{
  "model": "image embedding model",
  "dataset": "made-up ball-and-stick molecule models",
  "train_examples": 195000,
  "image_size": 64,
  "crop_scale_min": 0.8,
  "horizontal_flip": true,
  "targets": ["balls"],
  "num_classes": 10,
  "embedding_dim": 192,
  "arch": "resnet_bottleneck",
  "norm": "groupnorm",
  "hidden_act": "relu",
  "weight_standardization": false,
  "depths": [2, 4, 2],
  "kernel_size": 3,
  "stem": "deep",
  "avg_pool_shortcut": false,
  "widths": [256, 512, 1024],
  "am_softmax_margin": 0.2,
  "am_softmax_scale": 16,
  "init": "xavier_uniform",
  "residual_init": "none",
  "optimizer": "muon",
  "muon_scale": "match_rms_adamw",
  "learning_rate": 0.0031,
  "momentum": 0.9,
  "nesterov": true,
  "orthogonalizer": "newton_schulz_5",
  "adamw_lr_other_params": 0.0014,
  "max_grad_norm": 3.0,
  "cautious_weight_decay": true,
  "max_steps": 9900,
  "batch_size": 256,
  "epochs": 13.0,
  "lr_schedule": "linear",
  "final_lr_fraction": 0.01,
  "warmup_steps": 990,
  "weight_decay": 0.07,
  "adamw_weight_decay_other_params": 0.01
}
Rows from block 2, named by matrix and row number. Each number is 128 + 32 x the weight over the matrix's rms, rounded and kept within 0 to 255. All counts start at 0. Numbers have three digits each.
# short0: shortcut pointwise conv, stride 2 (model.blocks.2.short.0.weight, 512x256x1x1), inputs 64-127
short0.90:156096098123164134153150126096135060145099128159139143104139078111124135137141093120146136129121169110136145194099109150163129158160149155149132112111088120131105152147153121127108136131121135
short0.91:157146154094129102124126146123135110149162125115128153123113158188132126140113129102131120137122070093141112115159105145176085095085161107113149160153091103115168157131120118079128100123119130
short0.92:141185153161131139171071058218134090127080122122134181133170132064162000173115118066159139123144057112185103089140073087128131111088168132116088098127176143122147140121161168087159144203094146
short0.93:117138147181172146109168092117122139215162118115089208156087160143114149174173167156131076154175134125157143150139091124119093177122130073098137168132141122091150152146179092138161111121189189
short0.94:124180119086132172161086168144138102067137075148104098136096160124132166057202111117093105127152150121149121122111112062165109112088134215075103123117128133133094100128172174132195113134110111
short0.95:127105139110141160123120117158117138106119116139107128140104146121109111122109147129118126125145111138119140144140105104119110156121125132126118146112127109138156116119126147129146120127133127
short0.96:111082130122120075121098129125142155182106116175105145147108135123112117146088141084123160135126086082093089114137094153119119114097137080185149149130125080066182150131101111095134132119087114
short0.97:131097145131181106137116106126124088115183126177126146136110144132128127114154157103127116116192087179154156125152116138151115103159117093141127137122113091129136136117146127135149147163139130
short0.98:147117162150164155185090139141220102137128141136136149101110169145110120131115145067114154184125106126125119093165145090163139129163144127134168131118119060125156123112152155125119106097099072
short0.99:097143192172135052157133164098160142085133108146046092197171133136117150136209101129149151020098163132154103176193193091137171178103164079103157097125150137136148096088129146112144163105056116
short0.100:125078095136093125150111103129167166084155131101157089121142097135126137147133128098149181133137110156150123131148173137158164126076116128145146156108123152125101145148124101121137104053157155
short0.101:189081125116122072135118166101156087144179210143126107163094160159080147102052135061161098063171064109109118163112151109160097154129136071122127210142123134155101119095164207131104112159201156
short0.102:116136123133168101108197143097161141122112128149102182094121114143089130108099084085147141124142114136087140150093069132199127112115121125102137165167146144082087023141094073133108089132167131
short0.103:138073096083143153178171107121162106084193103113186168139117108141151108226102137150078063149131113121121131132162116060125130113180143138145040150147168122093125121146139203172087122171083153
short0.104:078116159164132134137107188142146111113059144107158129169108144160135142120131096168088116169157152178121101137129134171145147122112155092188067103169131116141082098115173121161100132083110134
short0.105:187063149171102153093148165069157131076123140128171099074159109174045123113112120141104175129110160174149129130112212151108135050119082185088131115137126159091119108133152129135145119148181114
short0.106:097151066164190083178129211200092118080095102140146110142123111132132134071152170191098097099078125119190113134150097124156130117138129117083174156166144136090110092066183085106133071176150124
short0.107:107137141122154082141074173116152189100121112200190142142127210137137146141110104135095119132086163135177145130080184131163130102136085139126123097133115128102146166166184132135130121141161192
short0.108:109135199162112167129142129097099128111144142081167138169117141131143110134103191140170100137121123096124098174141104123159129089142161144113098154137112054150118143095152149137089120159117171
short0.109:097144142124116135153117127149158167167129083109114140167105149150144147140158141100118113214112113172078115113093132135115165198158118101096160161099138106130191129114108081132198112080115106
short0.110:169150126183110145149124105152146116102041121104101135168098121112131118054083155099177171173087159156155067117149146125127078097147116176098075117119166236104125153099179154121119159115138153
short0.111:124151132157139061128174148057150127116148069079117109130099197144182154160177124133161156209093093135130125133165170087106198136137077136124223161077125093117106194094113082189120079147098139
short0.112:118136163129097176111118086169158116195143069116147170140107082119124097102156159140134096163089142139079166106103110154109131130113110112125129152136053168143100158113117087114100149113109085
short0.113:145071116132081118143095090164099185122108129130122110165067065094176141171085167150159094157146155142088096129141128101101072198117143148199160103178140148146138099184062134125173121085048110
short0.114:142171111192191128100119145169157126164131135133128128089150126104152112116079101120156154110109087127122149135140117084145094149123076112107099089138169139106083200130118099132140150099156109
short0.115:130105120193130113070102182141146168086145143107162153100095129145198126182134144143080126114118129140117115167118164144137063130111079131092094100101100096116163082098122108138124112105111134
short0.116:110136142129143132136121113125106112148158143143139118148163129123144142131109107130120141105106127141147117107152140142144119108128096104139108133135121135153101115102092121113132134108119162
short0.117:114109072140064099142148160092084120110135131142121097205148089117104093148129140063133182120116125119185183111141137125132172140134160105116144136089122165193075091134119089167190199156140154
short0.118:090182135084171149177103113111140151109127131098114085199113208067112134109184133112158120075131150161100193130194138141094096133105117099068116157057132147110140123159087180164097138077119140
short0.119:128138104158138150167127174134137199108132104112102127164150128169114078117092123119132086153162102122069130110127101149179160152000113096123186168083152166118077146090082181147161092080120193
short0.120:083119073123132141093151095112081100142140106187077058173092131130124156103156143085158108089128088096237126147084130062160121090122068111118062133116106126117216163130094086113086137112074104
short0.121:136145128146083173135098063053088163184076134067139089135125083169175024094082213164169101194181156162101136097072112092156170082149166129116126125082146127195139111179101074104166168124078051
short0.122:131126123175154163151087146200165168118096091176104169145130128237083090104131152171179154172132127135129196114164103097095153140113097126137101126123135151162122112091135151145062111161156067
short0.123:127119105123121131126091127115120137108129144121135150141134108156118117132126133120123129135139120126117119139123087116129111101118133110118141127118139126116114144142112129119145116123143129
short0.124:139173135200137159119158146156098116182091171109128150075217170087156100127106186173117167098106093145165127119122108128090138095177086157094126115092089146142117095114151101147159132133154100
short0.125:153161136127137129121093125197138150103142144119120171132079114152124122144088098069168114130138159094096144162149145103140141165164145101078165148142163092132091148146156101132115097161138130